A small masked image model, trained from scratch: 13600 steps.
Rows from block 4 of the encoder, named by matrix and row number. Rows with one number belong to one neuron. Each number is 50 + 12 x the weight over the matrix's rms, rounded and kept within 0 to 99. All counts start at 0.
# fc1: MLP up (encoder.blocks.4.mlp.fc1.weight, 1152x384), inputs 256-319
# fc2: MLP down (encoder.blocks.4.mlp.fc2.weight, 384x1152, transposed), outputs 256-319
fc1.184:63 56 36 63 40 60 39 54 45 52 69 50 47 62 41 67 47 40 51 54 58 66 45 50 20 49 48 58 51 38 53 50 58 37 53 45 65 51 50 37 54 47 53 49 41 32 49 42 39 46 67 45 56 44 71 63 51 66 35 57 63 39 53 61
fc2.184:56 50 53 46 70 49 36 56 46 50 51 67 79 42 56 40 55 56 52 42 32 41 51 51 71 44 44 31 55 42 32 20 51 36 47 36 44 41 57 53 74 66 61 58 46 47 35 38 58 43 44 53 56 52 43 51 47 55 54 62 32 64 52 60
fc1.185:44 28 34 53 45 39 55 60 43 32 70 50 46 35 37 57 45 26 79 45 63 42 52 31 60 52 49 46 50 52 36 54 60 48 49 46 55 37 54 28 41 35 45 52 49 65 60 48 27 62 52 60 71 57 39 50 42 62 75 66 51 44 48 68
fc2.185:56 30 63 55 41 42 55 42 48 57 52 61 55 38 51 36 38 53 41 38 49 53 52 59 56 77 51 34 70 65 68 56 50 37 45 55 49 58 43 46 52 37 40 26 58 54 29 34 44 53 56 62 37 58 50 35 64 58 28 49 53 42 23 36
fc1.186:58 51 29 46 47 56 58 65 68 37 46 46 47 55 58 64 36 61 68 62 51 34 35 50 51 36 33 79 53 62 78 56 61 48 51 25 60 58 31 39 50 37 71 64 24 39 40 50 56 68 26 55 80 37 25 53 54 41 35 57 39 60 42 54
fc2.186:56 61 39 50 39 54 41 34 52 42 68 45 62 51 68 69 43 31 56 51 45 84 49 42 59 51 76 51 64 53 39 19 58 58 47 41 37 53 39 25 51 36 64 54 39 50 64 53 42 45 45 38 37 57 42 39 49 45 53 68 35 52 36 70
fc1.187:47 39 36 35 47 59 59 61 46 38 45 48 60 38 62 39 78 60 70 51 37 31 53 55 64 67 44 64 41 52 50 63 68 40 39 41 46 60 65 43 65 46 34 42 39 49 58 46 58 59 63 59 51 44 54 47 72 43 48 37 55 50 67 42
fc2.187:40 71 27 35 43 45 51 48 46 58 57 46 75 36 42 33 37 36 49 54 44 69 43 41 61 44 44 47 45 47 32 50 65 64 54 50 54 24 44 68 44 54 46 23 45 73 54 48 46 45 54 20 36 51 46 59 53 56 55 54 49 55 39 39
fc1.188:60 25 67 57 42 37 62 63 52 54 48 61 63 31 50 41 52 42 64 28 63 33 21 55 84 54 27 45 46 68 58 46 60 85 50 31 72 65 54 65 26 54 69 51 36 72 66 43 48 39 90 45 61 69 45 28 69 51 46 50 44 28 67 57
fc2.188:37 54 74 53 55 55 09 47 43 26 65 33 48 37 40 00 44 74 78 48 49 32 72 49 56 40 27 44 61 46 44 63 28 26 76 53 03 68 67 34 52 57 62 77 85 66 51 71 34 57 45 79 36 57 23 42 72 62 42 41 40 27 54 27
fc1.189:49 50 42 55 77 54 48 63 50 47 52 55 52 62 48 36 48 61 64 42 51 57 39 38 59 40 54 59 64 50 55 58 37 50 52 55 47 57 46 46 42 39 49 62 57 38 39 54 44 46 53 34 52 51 56 65 86 37 51 41 61 27 44 59
fc2.189:40 54 65 41 66 42 38 66 52 39 53 51 57 41 49 45 53 48 57 71 59 54 47 31 21 42 41 31 48 46 71 57 44 39 35 43 50 56 40 53 46 43 53 48 60 39 52 73 50 53 48 52 59 39 58 59 33 33 47 62 55 37 61 67
fc1.190:75 67 23 73 73 43 62 80 64 97 24 47 13 39 57 38 68 55 57 70 31 00 24 60 53 59 36 30 27 35 42 93 47 67 36 17 16 15 43 49 31 69 49 07 69 25 59 14 37 31 69 64 23 42 45 38 47 70 51 55 55 40 91 20
fc2.190:61 47 38 48 51 48 75 26 67 56 37 60 39 31 49 28 19 59 79 60 43 31 00 58 59 48 54 20 53 38 67 91 60 67 32 43 26 00 60 32 47 37 53 23 70 33 42 60 20 00 51 81 26 41 69 39 61 62 63 69 25 17 52 31
fc1.191:37 60 53 69 56 73 72 41 58 61 60 53 44 19 56 34 61 36 64 58 33 41 34 32 41 37 42 41 62 30 35 32 54 62 60 45 61 43 61 52 50 52 41 46 86 44 37 46 47 19 51 40 48 60 38 59 24 64 56 35 59 50 50 38
fc2.191:47 37 29 51 40 24 39 59 30 45 47 54 56 72 43 40 40 52 33 55 44 82 77 68 65 56 63 62 47 59 36 60 59 28 37 23 51 22 52 45 40 60 51 31 48 57 54 61 54 46 59 39 56 61 57 54 35 60 34 47 46 44 69 59
fc1.192:20 61 50 56 36 56 52 70 69 26 22 42 68 66 54 36 58 55 69 54 42 49 57 52 40 47 45 30 58 37 54 43 50 70 48 67 45 65 55 50 44 65 32 63 26 53 51 40 38 48 86 58 78 38 66 56 34 52 50 32 55 24 48 43
fc2.192:66 71 42 51 38 49 82 50 54 44 40 49 59 36 65 55 53 61 53 37 40 29 38 65 46 40 59 58 21 51 06 74 55 33 46 68 52 28 72 73 38 56 46 74 61 79 45 65 15 57 48 51 52 70 17 26 80 37 58 38 36 70 48 45
fc1.193:42 50 41 48 55 51 52 66 49 53 36 50 60 50 47 44 54 66 67 55 44 32 52 54 62 45 50 64 53 50 61 58 55 51 50 64 47 56 45 43 33 47 32 37 47 56 68 43 43 38 56 31 42 71 51 53 50 55 56 48 48 39 41 39
fc2.193:47 39 45 50 47 57 40 42 56 53 70 66 57 46 49 36 55 45 43 60 30 50 34 38 30 47 60 38 45 47 53 47 47 61 48 53 55 45 49 49 70 42 46 50 50 49 57 55 67 64 56 53 63 36 53 51 40 46 41 44 63 69 47 70
fc1.194:47 43 50 55 53 49 62 60 53 56 37 49 65 51 26 52 39 44 48 37 51 64 56 37 63 44 39 73 27 37 53 48 41 45 49 46 39 41 56 58 58 56 45 45 31 56 44 50 63 42 45 47 35 51 53 52 50 52 71 38 50 54 44 57
fc2.194:47 48 38 71 46 44 57 43 47 58 47 40 47 43 46 57 47 50 44 54 66 39 52 43 43 56 48 49 64 54 54 46 41 47 50 41 54 49 46 49 37 48 62 45 52 51 46 46 64 40 61 45 51 39 52 34 53 34 53 38 49 45 59 50
fc1.195:56 58 41 48 42 39 61 47 38 70 50 50 48 40 57 64 64 65 54 56 39 46 47 25 50 43 64 40 84 38 46 42 63 65 60 44 48 56 54 45 41 29 30 60 57 61 49 62 40 48 38 48 51 63 78 54 68 60 37 51 56 59 36 30
fc2.195:57 55 23 40 47 25 77 30 57 57 60 61 35 42 56 60 66 87 27 47 44 66 37 93 66 43 37 53 59 58 50 56 43 41 38 64 59 57 59 38 60 39 73 54 43 52 42 54 29 54 75 37 36 62 43 44 67 49 42 50 44 43 43 40
fc1.196:42 27 43 37 61 38 74 43 39 48 55 45 70 37 53 18 48 69 37 42 37 49 46 42 39 56 53 42 62 36 56 39 54 54 59 58 39 56 50 68 40 64 38 31 36 55 52 43 47 43 41 56 37 42 68 51 43 46 49 45 47 40 35 41
fc2.196:64 48 53 49 60 40 58 44 52 55 41 64 27 43 42 21 51 42 63 37 48 50 71 45 35 59 49 64 61 44 52 47 52 56 38 55 39 52 56 38 68 48 61 43 47 69 48 34 59 41 33 62 51 44 35 57 34 39 60 45 67 56 38 55
fc1.197:53 40 36 57 48 58 31 24 34 54 49 44 54 45 56 69 41 58 54 51 42 52 58 59 56 51 74 56 55 51 50 63 52 40 40 38 42 32 37 67 51 35 49 45 49 41 57 61 48 55 53 38 43 54 23 69 63 51 71 36 42 56 53 70
fc2.197:53 51 54 24 60 37 44 41 54 32 57 41 64 51 51 68 25 57 50 32 39 67 49 59 56 93 39 55 49 33 55 38 79 46 47 47 62 53 43 56 40 52 60 38 35 52 43 53 51 52 58 30 50 59 59 56 36 53 54 68 37 54 45 30
fc1.198:59 42 56 54 49 50 52 52 47 59 45 56 53 27 56 61 76 49 34 61 52 53 49 26 59 50 41 40 61 53 57 54 36 33 76 49 56 41 46 39 30 41 61 45 60 62 64 37 48 61 45 50 64 44 16 52 57 21 28 46 69 69 46 53
fc2.198:31 57 36 60 46 39 60 48 49 50 58 38 46 43 34 55 48 31 51 36 44 52 45 53 44 32 64 46 61 60 31 33 56 52 45 52 46 56 40 35 40 44 58 87 58 70 58 48 42 64 26 56 38 34 59 63 23 58 55 52 53 50 59 51
fc1.199:17 67 56 53 37 52 18 49 37 49 41 88 86 18 41 55 45 42 55 46 43 32 51 02 50 46 34 42 66 60 38 24 23 60 52 66 20 47 57 61 35 47 48 47 33 62 27 49 55 58 42 59 80 47 65 46 34 10 38 60 72 61 47 66
fc2.199:61 64 36 41 33 37 51 36 36 39 38 65 55 48 43 73 51 24 45 71 58 57 46 50 43 46 52 64 60 72 57 60 22 45 57 42 55 46 44 50 47 58 57 54 56 42 50 53 76 31 46 61 68 47 68 46 37 59 52 50 56 62 61 41
fc1.200:49 42 46 46 62 82 69 64 49 57 41 50 40 38 26 39 49 57 82 34 66 64 61 35 33 52 54 32 62 42 46 23 62 47 59 44 52 43 73 63 49 47 54 55 51 39 30 53 50 59 49 33 48 43 45 50 68 40 47 43 42 57 48 39
fc2.200:26 45 56 47 27 44 47 39 51 54 53 52 48 64 29 52 31 38 56 21 45 41 53 50 52 68 54 59 59 63 36 51 59 47 69 44 46 47 48 46 54 53 48 27 40 49 43 67 49 37 60 54 33 46 48 51 39 35 56 34 55 59 52 53
fc1.201:35 56 28 79 52 49 57 52 61 61 38 36 82 52 59 60 60 47 49 68 51 42 53 59 36 71 58 55 45 72 54 48 61 79 58 57 61 55 44 42 33 74 39 50 52 60 37 47 59 56 35 61 58 62 37 35 59 53 64 46 55 40 63 36
fc2.201:60 62 71 45 53 56 50 47 61 45 32 55 51 52 45 49 39 49 49 46 50 67 51 64 36 37 61 60 50 63 70 71 39 52 54 41 55 50 45 68 41 52 59 50 70 31 46 46 38 70 36 50 44 34 28 43 56 21 48 67 34 53 38 51
fc1.202:51 56 40 48 59 53 62 40 52 46 59 50 45 50 39 65 59 63 43 42 47 50 62 63 39 59 44 51 49 69 42 49 54 55 56 41 46 64 57 52 55 38 44 46 38 49 49 38 58 50 44 65 59 39 49 53 52 50 70 56 34 42 49 29
fc2.202:33 51 60 38 49 49 47 43 25 44 51 68 45 51 39 49 31 47 51 59 58 40 51 50 69 51 36 35 64 42 46 45 41 53 50 48 61 55 53 52 31 56 47 50 36 50 20 67 66 49 57 54 47 40 53 56 41 32 51 47 45 48 62 57
fc1.203:47 44 41 47 51 52 42 54 47 43 10 56 42 46 34 53 37 54 80 14 51 38 50 41 36 58 53 69 39 57 70 34 55 50 52 52 52 49 75 82 27 43 46 54 53 45 53 22 60 54 60 36 78 43 58 51 39 62 58 41 64 30 39 51
fc2.203:42 45 44 64 32 58 68 45 47 40 55 38 38 26 47 58 50 65 46 53 24 53 71 47 45 56 70 38 49 53 73 63 43 33 28 52 65 35 40 52 73 59 37 35 47 65 58 52 62 42 32 66 44 54 53 47 58 36 62 48 48 59 34 55
fc1.204:51 53 50 44 69 43 41 53 63 52 38 30 40 43 44 34 44 44 69 34 44 54 55 55 49 47 27 42 37 63 60 46 54 51 47 66 63 31 65 46 42 49 47 62 44 59 57 56 73 48 46 66 46 61 39 61 62 40 50 37 53 53 56 44
fc2.204:54 59 53 49 32 53 58 52 59 47 50 78 59 71 44 53 33 43 38 41 60 61 50 60 36 39 63 53 59 42 47 66 51 59 57 56 74 62 46 53 44 54 52 43 43 46 50 49 31 41 44 46 71 33 58 38 47 47 47 56 35 56 31 43
fc1.205:57 53 44 27 47 39 45 40 59 47 45 45 58 35 65 49 59 43 63 57 40 51 42 59 63 47 22 68 28 47 51 40 51 47 54 51 54 61 51 59 59 31 70 56 37 49 43 55 48 39 73 61 50 48 41 31 66 66 26 62 45 76 36 27
fc2.205:35 46 56 49 45 66 42 32 39 47 49 42 65 52 56 45 49 54 46 49 42 40 52 46 52 63 43 49 52 66 65 48 80 72 47 49 55 41 37 55 63 32 45 50 52 58 29 45 52 31 45 66 39 31 39 62 49 30 45 38 49 67 48 56
fc1.206:49 56 30 52 37 35 40 54 51 51 42 42 47 52 42 43 29 51 41 37 47 45 52 42 56 49 51 46 46 57 49 61 62 52 59 49 56 60 63 52 48 60 39 53 29 54 51 72 41 53 59 50 44 40 60 49 39 31 71 57 38 36 56 52
fc2.206:48 48 71 51 54 41 41 43 53 45 78 45 46 39 73 37 66 52 58 48 36 59 56 34 35 49 59 40 59 43 55 41 49 41 40 54 40 38 52 48 53 46 55 54 55 44 59 45 40 49 35 41 61 75 56 55 46 47 50 58 48 45 42 36
fc1.207:29 42 39 22 49 56 43 61 70 48 64 46 67 64 44 61 36 47 54 51 50 60 60 42 40 87 55 39 46 47 55 50 50 54 45 36 40 52 43 30 49 59 48 45 69 51 49 45 62 70 55 57 67 18 48 67 54 51 57 70 56 47 54 64
fc2.207:48 66 47 50 27 49 40 62 41 47 34 65 56 63 61 57 45 65 49 34 58 49 45 53 48 68 53 50 54 39 39 40 44 70 70 41 35 64 43 45 58 50 60 45 56 23 35 51 61 61 51 51 45 51 46 60 42 30 53 50 85 44 74 45
fc1.208:36 49 45 57 46 55 55 43 47 48 59 37 78 34 56 27 53 52 67 45 45 51 44 18 53 35 55 20 43 62 58 24 69 39 47 67 79 49 55 41 41 73 51 41 62 52 44 53 26 67 49 36 51 42 25 57 35 31 52 57 75 51 55 50
fc2.208:32 49 48 50 30 55 32 54 40 58 74 62 74 50 43 60 41 53 42 60 47 44 17 56 57 51 11 44 50 16 69 33 57 61 51 54 55 64 43 57 63 65 59 45 46 62 47 74 42 26 51 59 69 56 45 52 50 30 52 79 44 48 41 33